config.yaml
model: "contrastive image-text model"
dataset: "rendered solids tumbling over patterned floors"
train_examples: 97500
image_size: 64
crop_scale_min: 1
horizontal_flip: false
tokenizer: "word"
vocab_size: 61
loss: "softmax"
embed_dim: 256
encoder_arch: "resnext"
encoder_norm: "batchnorm"
encoder_activation: "mish"
encoder_depths: [4, 8, 4]
encoder_kernel_size: 3
encoder_stem: "deep"
encoder_avg_pool_shortcut: false
encoder_widths: [128, 256, 512]
text_encoder_causal: false
text_encoder_width: 256
text_encoder_layers: 12
text_encoder_norm: "layernorm"
text_encoder_norm_position: "post"
text_encoder_activation: "relu"
text_encoder_mlp_ratio: 2
text_encoder_head_dim: 64
text_encoder_fused_qkv: true
text_encoder_bias: "all"
text_encoder_qk_norm: true
text_encoder_parallel_block: false
text_encoder_inner_norm: false
text_encoder_positions: "rope"
init: "lecun_normal"
residual_init: "scaled_by_depth"
optimizer: "muon"
muon_scale: "original"
lr: 0.019
momentum: 0.9
nesterov: true
orthogonalizer: "newton_schulz_5"
adamw_lr_other_params: 0.0023
steps: 6700
batch_size: 128
epochs: 8.8
lr_schedule: "cosine"
final_lr_fraction: 0.05
warmup_steps: 330
weight_decay: 0.04
adamw_weight_decay_other_params: 0
Rows from block 3 of the text encoder, named by matrix and row number. Rows with one number belong to one attention dimension. Each number is 128 + 32 x the weight over its row's rms, rounded and kept within 0 to 255. All counts start at 0. Numbers have three digits each. After the name is the row's rms in percent of the matrix's.
# v: attention query, key and value (stacked) (text_encoder.blocks.3.attn.qkv.weight, 768x256, the v third), inputs 0-85
# proj: attention output (text_encoder.blocks.3.attn.proj.weight, 256x256, transposed), outputs 0-85
v.133 095:102145107140133146145090034143117188142164102105121100145071173127141179094164117133177086102125072151117107137131170125121056113097107179188082137095167156143132105065113112153118112154144127134127133116172091165131100112116144123177141115112167081110103045
proj.133 100:163091108119121190166145131130078111189096154116103147110104162173108084111130143134100204091160085126174126117135105116131168162172199154097141117207142117103114157135099101133117124113101111123114079126168123078125146157109102124137135150168133173150138122
v.134 113:143135070125093136164157134125118105106116122104142142179038152152102097104111080122131139145079153130121106118160110073197088112077099134154130156045098138147108140056166158203161089119154107169143150114087125152123096140132167147191145140183133118108131126
proj.134 113:151096130145134114089128135149131127123177117109121083084099119119185113093132135165090160102097084123136161214126087119137140116108108092144151065203135111155134068134096153074141107099125143069180132145145132116173119118141105104094135130094120128130110183
v.135 119:144120132138108061106175145141150105109090170118113122085134128138144117140148184105091156174142154095109136142080145129128255190116093109090162109101146135119134137125112103088138128107125123109152136129079153100121102104117116164098120161076120157140113167
proj.135 115:099128172118146094133163129157119127104097108164168155143125126142038110133120125140117102150080144167111096063114098147144070129123129175101115117077137093116145160163212124175132165121134118142102113109069155153105113121122193096129137119139144093134132117
v.136 085:103108124141102136131117180115149113113123119172116164177186098138117117134118145097153153179203151128145127182118150144117192137141150037063153106159100112142112149145108115090101134122167093147136091156153106094091163120102091120082110145152116185105116136
proj.136 087:107178133151135098101133091120154171131143095094080117110137105116092151191128135123132045152089144128132132116144138116084128116087108159140126131071130103129152132132161173175131124132096096137135116133073160133108140117080167078162197137064159082156121120
v.137 111:132175127117139178126160124150166164113179060130111112199104083162183114119147078084148081085143098173078077126157149119108157131105154144171112148085103108129117130111139085125133165147117112094111128121136108125066093141168092124118131140128157146111118149
proj.137 117:161112111160119078076156090092103147140077072143115135142151165062117082196152147118102181106162109108158127221108131101115136113119080130132142111155123071149128032151066170119064095107155139113160128170155159149188143186140060083111177167170145162145139168
v.138 103:060128096117135125109142118149137157129191059147103110142072189143142187095167087108139083134091131135095131124133180114087057132096120177161092144123118166139119112054125091150139082139162085117143178108067146102162114063134116120148090133123124117121071157
proj.138 097:171161131104133161139173167107095112142105120138120130122102137172152100134175144114109161150160106144129135115093128115118178191169182175129089120189132132126148150123139092120148143090098116109144103130142138091142201130066078118182131144167111149153143133
v.139 117:138130144125134177126064126138125118167096141113164161142177131148174129146164152114106121152120121122150074142177117097114117103157156144131109088227174105141154160150081079123121095157116169032153129109152121110174129124030175148107137078138126159155152089
proj.139 120:111134137107133132173137125150123175145162139107087157112139067050059194093102063140097104173208166150092118120175148148126050143166177093131142126105115164109084158072112120109113151141129120166112068074156075128096146064129129186154107163095127114089114080
v.140 086:148104125098127160155120087150129145152200137136115151139084182123115141120103115131132090129135102111102150241080136182119084104120137149122152170086108105132124117136120149126124137121152131151156147106193119145105087163147116099130166133158110090075008121
proj.140 099:149185108126105210168128096131093079137126119151073141120167119125105101148145188118177197115117138153206133086082075105137212148123121198153128142175151126150177131162131122136131083123076138073135075168090158093170153171112104105130083122173094128137117096
v.141 097:115116121126180142106135118084099116119126108212123072139174207075085120137153204175157142117137125125155106101101150170081090105113083099113085125114130080108135100158151104087090122137112158123169141159167144122102139186090196100097145066117093137076130112
proj.141 099:085183119095161255168073160144088125130135108095180141140141093117105176117153135125130185125118153144124120075169132121169090091127169109195119169056154134117128141154131135127115150151133148128088169184088147133145053144124178135114066119131128131133119135
v.142 077:137118129155141086132091141132163112111111131185102135196157123131157126151104180175087123153160179081089162147069162152158229158175140157091136066129114151163131132073170120187112167141101076175135143079168122149158147091098086155144107155119134116169120135
proj.142 069:105053123124152088058116132096124110125131117166107108092124158148061054161124131137182111153109064147063162116149148139148097134093067102111148123099102136111181057170097210075110115170154118149069163154143145166074108155137151065123151141154128106169131128
v.143 124:110100116119165146109122167135125147114111123188100104162150077140251141120131162139096083110157131076123117198136109116188142193119128126155112032133135118164104144087150075141165105151087047114115123134139135127140131128121106111166107128142168203132131125
proj.143 102:093146101169074024090161140114151137118095130133102141086150148121063075131099109134132148130134141130114096142112154126084133183182117150102169150130103136141153130139100154118130133125155140140124157127107114166144132181116095114149137219164146101149091141
v.144 089:155088108153156172086070089135127153111076251165095129096164093149239130116137181154110125150123135098128131139115109095106223163128111177082153107165161158127124131147087102070091147134070104092168161078151122123105147095083108143095104139119182127167089080
proj.144 088:081114104139119122173141103145108086122191133144162156176119179114020145084114153177151127150176156165080088095134122202139077209137166113140161088128099174116101165160132122143169143133093090109121135097137133122097098129125144199190118130136150078100143103
v.145 089:146113101128161128140157154137141174135102103166131078164167047137189129108135148161153105082097071097129150132119142140122168155095132175174119116120120098145142101105181101160121107103139125136125113152105118080117172134114118059140104191096135147167127151
proj.145 085:189148077165060145130097088107102134166087151116178068141152151131064058128126143117134181068131142131144081129131135118143085158176125154086187096139181167135130124188115139093133059121136109107125137164112182112143143139098114120075071173217155126115100135
v.146 094:101104126110156148099092158132137153139165086167133146201162131161135136150133122178146105162167152108136128114117139090097114137119175198164094027159155134159128141169160096157110121175071093081144116108179092135124136071099167096169104100108090141121106091
proj.146 093:090087121121112189178181105145125164137109111136106119106104168086126131157092098160078076165180120141110142090177154132053122153110096085150126213069152106112151134113063139135098126151110125131115099154135145079079148162117087090160148159114138121184118083
v.147 095:192154094173105144105151148120123103113135122130134136155192175119118135150177132085155149199121153130112079091177142102159191155136117117110102115169094130130141121139101049120136143106123128072234129133102091027128117072063122099140111139117151161144147150
proj.147 092:108118149098168155075156121158107177104160092124153130169114097147110136159191125142059102133146116160066110131137124197103068116154120136104110147093151086126126136188203215210102160108110127172070101118177183146113121124140134111130125137123082127123151177
v.148 088:110133113127099216127165108140130121155123070120185132119126145131077119155110114130162090086117090135210143123166122084138000065180153140150105122147141142130153100206139201130140081156081191151166131096120159154130130093106138115125156081121109106120130125
proj.148 078:148141111136158191160091120176134131121164161129106095149098127139209178084084108186098095129216140114120135130126125145097173142087107141156117134119107162127071157063092107119125116140094101086170095131121082089189160142152163166146184092054175119149124105
v.149 113:086137111152114101139121103088175137083106173114144162075166099161231136101134157123121099131052174100113153149131095107170166159142124106122144102098153168101142125153197108155139121120112130116073137081068132113159098095094123120114098192095166124171143156
proj.149 114:158090133150093110140132193164155134176115191088158073125088119134071132077132099123139099130159101150100109105181147145171093149144127129063150125134118134113129098129089102063171132123135117122110177095154108135061152108097174144175163128123148127092170128
v.150 134:130134132129160149083080163110140147134095164175136150118133089121077101186132172178100128123184128126110116145113130154120199147142135114084152074165108117174129120197128129065107170139088109074114156152160144144147167129128114088048137126110140155121139169
proj.150 132:067113135142128160132122096122144150128118098164123150147155147092108140127136145157167106129144129151097127070149185135135110096121108104129099151058120089109133108144121146140100098189173146207092151147081175173094043148159154117122093133128115116152125098
v.151 083:130146085153094095142150107165120104129044144048157067080065108111137127105093067107098112125075111153179140137137105115155109119145081157112109138094130188138139133093128190161129083108156135177152175091105126147166070143154112168123137138103130064172130132
proj.151 071:148068139109139147124182192137131094159165193113120126172079142138147129080150072128101162125106066097127168148095099126147191121090147137100123105196113121111078150125101101136114132075121086087083049100172138094106155077124123113184152104118129137101148192
v.152 118:191143138164078127105178124110118145127087130087114124122138075151075068134115076134081132149146156140105137084145114111169113118153139143143118158122119152166126115136110134137129146099171135196113129115083168139103088127148079172204143233126145102194104160
proj.152 109:180125140116129034084097134120146091145172196151107097096112070147136135122111139152142096063058104132134131234086116161155107151134087136086107068127107161176157103147147122111167095093121139117191158135092126169158203130181111132106110067125107150125147164
v.153 095:155170145114150141149111089122101141126129152106131116105141062118123139133144125132116106113161063135120140157113112171089150092115132142130161112114197088107133152110131150176072132126135120130160160128092073144171155166180141133155113120157139118127062142
proj.153 099:115155116134101139142091109155142122136091113141142165162132177149151105131155128113181209105103059108111103084136158097152166109150180160125129093213142157132136140124163157188151118139120130142120111117157152142157156104189109162161079120159120164120141135
v.154 086:091150131112105096076121131148132138146141096140094101169039126110114135161094119158088119106156125104157127154135132145145064095162142149114150134055086107153104159161136194113104139148090090214103145136097128147184142137193105123126147172108084156111149144
proj.154 089:115065081179152123089182143144156112062112151166116140102081125144199111144161119082145152139113119097115146122109161106107152062131083114188146124112081123151145070095071134164118109145165173098136138135078125167172216126125097110129123074095109113189111155
v.155 082:119116138148122084131156160115117111087030152065141098086184084119146134119142103111108175157189090050115139134074116136158228173148099125133130132132189178093148135132164153115142160111118114150085128114065113116169108185109044071115111135084117130120132165
proj.155 090:122172125137117085136163153142175142133109118091125119173138184199168137124075113073132111116120098101135086084170103086072154109070180188104139110124133151139093162142216119174169168071102117066150094063131114091103186091111147134215131143102151112140176123
v.156 099:136155107115095209126166151148112111147187088132113098164134179115024105108148123106176098171124162147109111084198152070066011074132169143119090117162090098161126133101092087143094146157145137122128129101188135152103125130134128135154141125187107132147117121
proj.156 090:164065146094161189113122136093111137124185119146100130092138021060136138163120128148112110138155195142154159183110136117132088167123076060175103157114159128167146144115095155097116119147098142133171107170128097104130136151117107122040113111110112136100130157
v.157 131:122116062142134099143209048131138110118066167095117115092104102126147123115133118109113118149100141109122153114094089103177153137165130169131119176125125165074131133138173171180137113125121154138156184064081141115146080107092085130159141145102129110153087120
proj.157 143:146140130127103128170146163165134099145150172127118086134148115173141096082099111151115125112122095150137099109124112115128110138116188197078157092184156191139117144126161109116163123080071106080143096108141120044142212069109140169215108131117163120101162127
v.158 089:126142107132118147136133120110139154142176129139108118184168154131242116122162118119107117124105165161132120121184082096144124111124142129148098089137147108132132139141119115133142093096135105114158090096055082083122126043100058119083165142160153155123220108
proj.158 095:167121174124116106111095138167090123148162097113135068120136119089062154152138120130089137154195164132095120175138162224151059190180132139109132105102108135139107083109094125112103151113140131163101184114178209151160155127142114173126138186114107118117097139
v.159 085:080119140110156194165119130149119136162145097162088109140177107141135143127161165174132085096172078112145117152107122144123092070105139144132125112179116115173125090120090112171138115113096100105140110169148113124165188164096139124136133093104130120124155142
proj.159 088:142169105147083127144102076114141138131127129108087141147168150174129089156079103127159180134136123144113110141158134150107119172135154123089161081169174148158110152151141152117079107158113113157072151138147083162139156158155133154132082193191155145156080110
v.160 107:132152142122110125111136126111095130148119107119136102140113168149029125115112125106166166176149154153075148082110114123076147119090097088096196174058154102142089132126105150095101097099150176199135116150150120143092178164183141170119105136139114124123149113
proj.160 115:120163191099163183144120104123092137147119117123171182122159100166153135140128125127131110122018165140194138130156069137118102100136119176143084147090180070102118185152203140143155117141089151126190115154071153180119087110125138103098125047126100106132128119
v.161 094:096092116136153083131138101149115163121177108171126092148084121172110100106160101128123165083128140125172113194140151146140102114111116148164140097084110105145126129113100134177099138142134112189138178090127081185105110067159147079174131130134146103120097125
proj.161 088:060053115173160102102098147106122107113134056132104178094136117124187078189117161162142165166133073087119129151112144114091208150107096109166123151149142123137161096121144138145090167126169143122140168181144159202136143179168087070106143164135131137197119172
v.162 098:153137113127113064172178163151150119107125181054145124157097108100131120134105079082116156100147112115101122183137090131132255198152123108112180145130149135127146151119110119116110108116121100117097148120059123081129068170109163146101146163108147160133148116
proj.162 084:103141140122132036080166109122122127127091138152118151180121162124084117116206113084123115145059115127113122150112106107132113065094152163130135092145094072144134120148207126208110143080145140095153072090156147129132146053125113123144142126132084099126142148
v.163 098:127090121140123111129121125095124082145091160136106183099187187096085112142142214144094175148087204110133189111092146137111201131152115110077173148170103147120124122133133166075128151118139188146151118127145145131167201109131085142126125141117123128132090119
proj.163 100:107138160095145189156109169137149098118150150130181146149137100158078159111103129133153083134115151169145112030121092145164060131125147155099084138070147143112149165139181068112186134160103102104094144145085115109105055152115229130119103067108130097130147080
v.164 099:094140142124105167159129131116086133172082139097215168143113119156082101115076039090119104123123138149117173109170110093164034114110150130170127139157118100122157167159229138188147109188113136147107149121105109168111095137137124085141144084134121131126116090
proj.164 105:124077111156110120175117142136173139115167155114109102074126097127165179114123084141124110126161117113136162119133119091107144081084082100157132091181149148139140135069068082105153097095116160059212114093103069093118157120131100149150134167088154096110134079
v.165 085:087128131168139157140140210096107102158105110151141162148163157130070109160097158122132170158067114125112137131055117113092236093111148111087104118179124152169129137104070110138105132117104145121170080102162173091127106070072183123114147161085120133140107182
proj.165 074:134115203083115154136152116145122179137133112130122130154110103132086105141130120159103090139125144166138141061129104122125107111147102108071121189065184075149143174161156138105102154166106130172090095155143166085121088149123177089116098122128143105132129090
v.166 099:169126147142104154132112137114133125132112131120055070129188095092212105077148126132136188105123141156148126156092130167127178116154117131147148086123137155156144117100124131080103159096136117085122112104147136085107165085168136149105168154127147158110165139
proj.166 104:111123147098132066109115133072094122120142123169162146185093138115103132178106174110136139149198115129142096160128173175152125157181128148092127177098077117138135104142139164128125204122169133191087200128153143236117105131159140150125139138150085158140163156
v.167 092:136111140151147073095146156128131114164124119132103148148149096129153143194159153144106172117185110079135194132070100162126255188105146146098119079122140113137120120193145164089130146152095120134092085129104169118154142114119127093119101156097110180152149163
proj.167 091:083140145134121115109166160133142157075089157136182106137143136164154108146072126144152069190117157140125108017146152131133103141103121141102142199043135128120137171121154113126145156111144123143130152148056117119109145148067161110158136086103134108135122109
v.168 064:175124124133094107162108105191140144140117111095200144107153108112064156129113134117161157152056151115136111046121116100084159099111112086171145122190158221095145131092061136115145119139143145129137086133166162155121164013111102176120138142166107132136120128
proj.168 062:138107179074153159136165137119103143136142110151167139150105101210110166132137116175130091144138131148113108106147102191128131104207128170063106130123118075082063159087125119119131199171118136146108118103175115140116051132139214125084106103122139157142157122
v.169 085:171159149102107156167186098093131070119143180082130142085184096127090138115131123097176119143102095145118106109103119119135115127093126119122158234130138141083130159123128140146131082106167151138191165114137096110145143110130129123148130122150127069160103137
proj.169 094:181177122123136143175065126166128080143130131142150137164143113195116138122193142123119143121103101138111119119119117147149122117171205185124084105179147135130140189162179144176165115103086100110144063106160123079117164112099135206156117089123119172091164165
v.170 080:138156162088163175131131141168113172156120067129148067123148059141131154130128151171138086112158086120144147183119067164145127121151142131153106077111149086131133139152106157116137125140082147128125101183180090161124183187167174092130124111071118155088163187
proj.170 075:076144115162105126164116133105114155115109099107108182148158139109192112134082118116165164132184161111182125181097170157064159150138134138138144167068149131095090130113118141149080143129163124150134153175129123208118096156150122138140121110137108151175086131
v.171 103:087124113149103132103129165122151115135166090181133114191131119137090116135136151123129132098163110140122132150141123123115179137168154130095106119116071127202131147119185094167118159140095111134155131084148094163072101099118181083102147160128124142136159175
proj.171 118:110076126173142104078121117133109121118066056120097109085166149118142069181114148099103129151102125137127154124173126133063141065060060140109090163106166027137160117160131158121073149129147128136115146190115152136148102143123087018143199141113153136184135164
v.172 110:097103148137144111116135145138115109127084135148125164094198168090154139173162215151078166126125126119162143112135115141112166079137101107054045139192124114078136098180111100064130123124121147062172079173117166088168213148135119123057099113105134150131137142
proj.172 114:107182118119106165154087127153153103113137150080180139164124110105074191081159140111169102149109169127120112071151171154161108157189193093161130121095123180097094135139194120110164150137103132120097151103125109092109110079135191212160089111102102116070147101
v.173 086:143159119131134138159147088142117147162181111160127089115172128139099141116084123143161060058098060222084125147145138179173052106099165151159129147098128083123133124151133171166068090123141111123147146131156091128088106163166159074131152114124134095134110109
proj.173 089:158123112134095132134040097112092119154081089118103121142143133116121096144198165151144245082097094098128126118130154103133171105143138123149139066200152099157132084131133103142099082125149143166110134163145192145151135164145081173067125153187136199122131155
v.174 089:111164141120105151159125141129115192158209080120156087144120138160131127092111090067166105112043099204111102141213116134164042088095169182190079136144148073158139166186123130151136093085130144123104130109091079118155144103123128088127147121092116143111131146
proj.174 099:156112124163076154126124120150149119133140097145107089087130098070182147157195144094095129093221110084114135190137156158092130085163105093129154110120148116130114086068059112135086067130166160106147128148163146131143188101118082146115170181132150133132095134
v.175 102:165124125142137168128073183099156135126119166177119157105170108113172127166139155172108162157155222098121094137116106122131220115158133112057095070175156150157135109136128103063141183108084120061067113161149162115128126119128065204126163123101169146160093172
proj.175 121:116124149129126109104104128111164109094174157174145127124138116027080148139087126117126045156193156159094117148105167187148058164129076067141094147064064178145160101127079099099140106190169111137098166126104086163105092151127136131118119124124110109129087104
v.176 082:088110132122142114132146107158133165108090147082114093140072003156224111111175101175082146139186165086100126157158093121155182151112132161174129115120162150138141158113171123171163093077119104090083124106097161158155112105155120136174147154091189089157128119
proj.176 074:124075143153112015157137141096130075134107161177137164103097203123110078115025106156094123144154079144181112170115111137128080158132132141103183093137121103163112110105110111122110163093180111098141140117150123079092132137089110115124145181160117139147099138
v.177 103:129153086168099089157153098175094065124187117125068068102120168117152110116169109114105114095099156100124140088135154114142178119112103140090136112108072145130179084067115164109121141108166143187135140101083167130178149034137050194165125127158108110149146184
proj.177 100:164067139135173071120155207076165083114130182170128110142095127146129106119032154132167115137140102101088127165079144127162089211109097137063132142121097175124109120158088074088121169118133061115098169122174098152144135165102197102152144107127138120149120173
v.178 134:105113102117127011131127152120141143077123173132112128120094105126189097110116108122083169143170183092122148171070125149123255208152117124140148127101129149135150118064176119132096157109128084138135131100126131135137144130135068179128099212142119160140076138
proj.178 125:123095115135111037084205143129137100097095112188123144143075208119082063169154180075178124150090078108153139107110140099125136133131123153093142130154079102133155092137154155140124179117133138121071128154132187132108127125140136044187127112153121125161142160
v.179 083:145108105102165102111152068146127074060106156123063103084125098124191125097139155130156090121065109125101137117091163118119148129114092129128171160077139175082126132059160138185128154077158086151111140103156111154144128130094110153113098117125136107138123095
proj.179 082:153122092153126073165129137072089120175080115097185142158080176155083092138134143087148179133103118122162128088094107125189113207108168142124140116174116152125129161172128106120165147111109061108134090129155084090090108119074127157155164128184139152073153156
v.180 109:184135105174123071150140097129129153141071105074141121135078116098089107148143136102076109178097205099134155136119087103114185129130108092155115114087126145112144143125112178136133162152141165189106119111101170114123101143113114200144127198134101150141086148
proj.180 101:136135133110142129112152174162122090125178205121096125063124136168121140071091135191166097098093154159163131145095113160127114161145103165080117130100119132114132145119159115095192129113117178092149118128076114151094126105158188088147133045094114130167127101
v.181 100:138096106131189125136104143128110147139175117203125152179213165131219127102161154163107123120152121128102111142110152143126151099082105154120073055132102095114157085106122095099109099113111124116171171115148112114098155106097085092107124062181133171122142114
proj.181 084:096158123138130119156094115075098173114167079081147134155173085110084151139082157167103176130215163105102110115134154105139133217135176121156169185125108218123102154114109093092114192121123117131124171124156148163146063160130119160155091158124123155080118125
v.182 090:127135129090128163153117132099129098171142150143173134138090182143092140133121167122166104107091054163140096104176143105125032076130119123115106125139126127120093143130094098087158091137091162143152124109134112179132101114068166111108125074124116135107154087
proj.182 082:155162094144104196145107123179142167133146040098113119129201074093173183098168095114078106148177141086108170133125141128089142112089142091174150138134150168113112160114130153133073120117112110108156067123148117111115125072109092149124137128087134090096107123
v.183 098:124121128137123053120140144127121134137125132157131113147162069110195140118160145111102122143173122065116136151115078111140194175175134160116116096179187129082149137161192111067165154122116108048122130136093092019208135130062132112108088166077101160148137105
proj.183 097:108151100121077102147166158173132126110086140136139090157143177144102115146140104104132075162167116145079090087158171133079068146150167186098150135084101129136127184085156142158145153117116125121134131093153152104099172070053129149213133171132142102144093113
v.184 106:086152111112121194129105149097119116124138093168147169158106127161087136114177091099177106148134156144105076082168153093131029125093103150127083102126126109134136107128165089147180137166108138059126175114130082123136085059105221172152149114142133087133130125
proj.184 097:122106139100145127139158142135129151152170097128106079080118113082144121134073082172053137148153091150083178142140108123095093098093095106164141133122134090141135146082033134076092127130138123153116113125166114100091115152101059077114137203087154155143117127
v.185 079:137099092134148000116155150130147082124139120115128109133116174117209132131119145104108173161095106145191158147150118144104217148134101127151156080066122143069069146092180101103137052125177113163156080124098110111128115144143081123078147123150095169106139151
proj.185 079:137115128097093133099142157137106137093128128133156105136072127148125147168185164098158154172160099103116128063130141121164136142145137145123126155162076138131125072111157183168102198090139141092091174116180195121126115100133155122168104132153091146122144159
v.186 100:150169161128113181072137135127149162140137125086145101152107052155086132116136061102185116156216092127084124133156115078170121153085131135159149213112190100179131149188162139139117111087179120109144108125120093099139130142164183185130120141106108115128141119
proj.186 100:144143148115124061169133121162123150156071129103142133087101146159180120162126058114104118136053072158158115167152050133080084125128142174117100084187134065130108179131189164179117088092100109132221101128093115113105192109142066140136202129134153137121119157
v.187 091:107168140117151191155072158149088097156163117082167118169100200131105134154111048105144115198090119165136137135181116075146051075135158132141145129184157127187115175165111118150156090171136127104148101122117102122121107121109159122130154036106120115130175091
proj.187 094:117102159111117192173181143157156216138096162114100118088063104133180187124135088126065135152148152124127169072164070114083156129126130095143097149144173112133111143076093148186116113095087150114183092101102096070103170114103105141108162177094141111100093091
v.188 082:134103102159151102103120104145157113119113172094125127109071193092197123102155125133092112094053175174165094134145169145088088084221071118135130133107112130101090115034097086099161094148140094150149208117145179166145134101122119177123159110139134090139111104
proj.188 081:100077138087154144077112146107135088106190125158107138158121131120082156080194128116135175119198098107075147139075103127180194136129154098172126097141058148118148076137090134126124141131135124094108141119151092159124090092150124115111128134151078103124167149
v.189 087:139114144140107129135088143116137090128124156096099163080197152127161150132153142090164148158109106150120117139110074117095206136083134147076120078223186134108153141143106088069105121122110115040175120113118164093137140092054103124078135120116134107130144139
proj.189 084:104137147103128187173179130145116193123106137143145130204100154138103149163143098113128099166208180157120112015169168118126105144132155171093101197049139156124084134131125121138135159114116103172051128112122129088082123145113179146165167135140148146109159122
v.190 089:111136052112137081144116150175143095137127053083148123169087119120112140102114060100126086170095105167128109119181124148093049076106103102173103114110132114129125137101102132142170092111167143130142075152029100085155096160109121129094160084166085140106160150
proj.190 080:168129162094130135117154150111118155137126092125144096147114070136177156125194114060077161118173159071153139152092102104091134193152124193125108113192115153146126139108148105158143138059132131060129117077169131136096210071134116160174090191123066150115094125
v.191 093:077137106133111151143140088135144122132132108111136108150113121141058146116141108075203134056042089188131117082191118095171074094091130138160083172115103113124124137109155063140101080153140083156162127092110079124137125064090150092097124096136124149108156126
proj.191 107:186118111142108190065105092172113129142138072107122096132114116112130104144214126111083157168130115105140158187169123111100163047115142091146124068177154091129143070132104168110086096111112132101135091142162199104154132088133080120085169177118138128134116166
v.192 121:129114138123126130091149155090138118131054168133179151098137147115138103122065157107120150112105122147135137120152154105145050070106103132131157141106169107097101114134153131137166146122150130106170116112159129095092169115103111173113134158108140109133137153
proj.192 112:089148070112134064154109091132127106152165060054102144183140095138237114115196137131122133117109102144171133111145146161163121200160139115097152044124128149083112128094202143118122088141119149122124123134121177120144145150178124162186096074136104140090146135
v.193 081:091057114123117051171133118140155122127145127164145129155124106071154117158148154152099100123163043137129135162172124113146173201125102122110086090104090159148136116140091077137154107135137098146127125092154129142113079083075143059079165197130101151154162184
proj.193 082:127067161086143227087123109163113075099096137122080168130069099142119150133132100209138115145108114145157116121102064153103105034056107098193122143128161071109096085158069137158141119085125118070213112124077109160105162063155109146118134124095137113175109116
v.194 076:181081139179085069180159128145139084142086158184164080117053148106119161155172098148109114155090087103121125171114163094110122194118093124110105097146131178130132104134134070146084127104050182126154106083129117095208113112159108138114125148091100221134097085
proj.194 077:105117112133118164136104172150161171101146119177115131114142136039119089100153118152085137164119172171165146076158104143172079183131150076098137141141147148104071127092175140115138132171114166066125131182190161100169120150192118152146136169135146083105124156
v.195 086:173146106123100087158116098181115069123131079208096122147099151107119129151099062141129104162160177107153116147097142103115130138146158049139151096098075176228143108090119124154113156089116137118138136111095078135134105095165148176134112136095098160151104111
proj.195 093:128149147150126189134084090188109148119086147153182098115088085114064132105099100105111129123114154187085141093132074107140096139158177145070154157128150066153155105139143142136151128119104135079167170139133145104119144127150109110109154222120154089143161113
v.196 146:086133125124124175161159145117134100123169129075125120202162022145167141109154096118137128096119099146153139177140143100224114134108090177139101158114102129105129123106118077131070115121111079150106113118100143090105129163103120090126115139152113145122131090
proj.196 143:135123145148093132102163159122137158143157189139156125152190204150133106177128112119073171102089130135098122159146149119138113081160140128092107151182095118071153118149157146161157121134141129111089119127086114151162150113047142115168204089107161172178128176
v.197 113:130150101138119094147104100175139156136132088132110097167101168091096133109181061131143098113125137149072124152150112151088127148149166110144134154153082175194130124097100098139096152139092189132128144059165080113163068084122132164142152145092134170094074051
proj.197 114:154163109110081183150145126179178149123142133112154083119147143122080137152099132147109159160154119174104133129100103102170078154140137122116123053185139157141188116028087087135107157158146103095143124130192162120138136145202120162119046160184114129122093096
v.198 119:157121089162127057140198150119117133164124153176177156147148179084115124103188128122099186166095111133162088185136151075132230163137123147081110115180108134146127083117107105161105145100121111078175085114158103048100162123080087104111146116150142158165103057
proj.198 109:107112126122139180073114142098149131082129155130102088099147144082086118078146155146111152120156134079123124135105129172111106082082102064101116168151136168049103122146175178151110171155102203143190177149195149137158113147205101129117100095086141130131127123
v.199 095:086124137150141205134093142139145171121121041143116145154091134122117126162142087166128071089115148169146118139142118134106053126182137154163107134190083166144131133092103150104154140164155190134078126124148117147158095177137133111106141138110127121102126133
proj.199 085:146158141139105108116162171161152100167131141164158122123095173167075136167104130159115124092138131202066163146105154089161161162148187171098143102141120102183182141100101133114167123151145126158143163111131095157115114137099158047090125184131116126182120117
v.200 078:151104103147154095118160107118149102132147162107127148113115157128100127102140205117134198103151092140173117143161131136160190159154064116078125100149125114063125106126123129100137130162174122177143131113137178122105167176094086042096145119134125116152190145
proj.200 091:140073172118143168093105131077081111106149151160049167103167114117138143130132136138141103155123118081132132155105125172070189049096121084138121139073084086074083117198095129168131143157104171142131118171098108166110113113099141116092122074082130105114127154
v.201 084:134133135166096128114121139125147124119142139151119085174046197097120110134112102155141095074172174157125129142102088141074150162146191127114096130217139224201131113149095156151094105102068152117129115071141064122189111169081105092075135133106114104118062121
proj.201 085:165166149096126163146116143213136140091119091069091093160161143125065162151135162138127167167167116113134156044107095114136118131116078154162136114163146177133158148065052112159088171169142112117153111131178169167129121126209079163118093121191128121093123123
v.202 092:162115130147134078129175142097156115118136148104069164138202136153157090136103198149107162135182185188170107122085153096157136098125114143103098131082122139108115102152151146194048117089143077129119116124098109107107169112115158083112145168140162117165166142
proj.202 084:094149075106185138136140105150077130152104067155136193108063090173143157115105081138097077125131110091128128133146124129108175095086117128119129165186134075152179112248117131123103101097143119122137139151073140141145088097116080134117156075113176178153175178
v.203 108:147173144151145121140146106179097122101113070085127119085140086104154140141151111166157100177151110106115167107114132133147140229139130087116113166115101167189131134101191131133133137137079133138097058093123125169191149097131109125115099208079152132112131108
proj.203 134:164103153112116142138144138117108112157123176113127140068097118132108135113086104097136119147133163171131126147109112155126070129091157182088162081113123048181162109179086117078218113108151111149173150150140136120109115100063128127139158177140164111175122110
v.204 077:144124109143097053054174143112131086134142138217137153148118122128159097096078146168139119104111086111146149145124165098165058132115097135118104108116217118120139129103150174159112101116122130112146054129136108104109141082177133124167073186176118149150112150
proj.204 082:117102084113140158140104118159143150147143125066116139132122123104161098111117184082111119118101186140175106105146129130196065163203161124095138155146124128107101145117187154133133133116101153119174154126140163133162164143128149137196134140120172077167154123
v.205 085:153203128102089113062134118138179114148199167133083152075204092108168099117108187124123120137114148128104114131129173102161097034129108150120122156123154097063159099159133068146072125116194126109131142183106134088104190117130116149117112183118132092160149169
proj.205 086:097127113167182068150142174064125108116099085114154137158099089172077137100132150152138109084128147085135115159151170153125198128134148135097123165150117149133103133183175185116094141089106126203094138165063105138119077157127165097133113015115141134141177136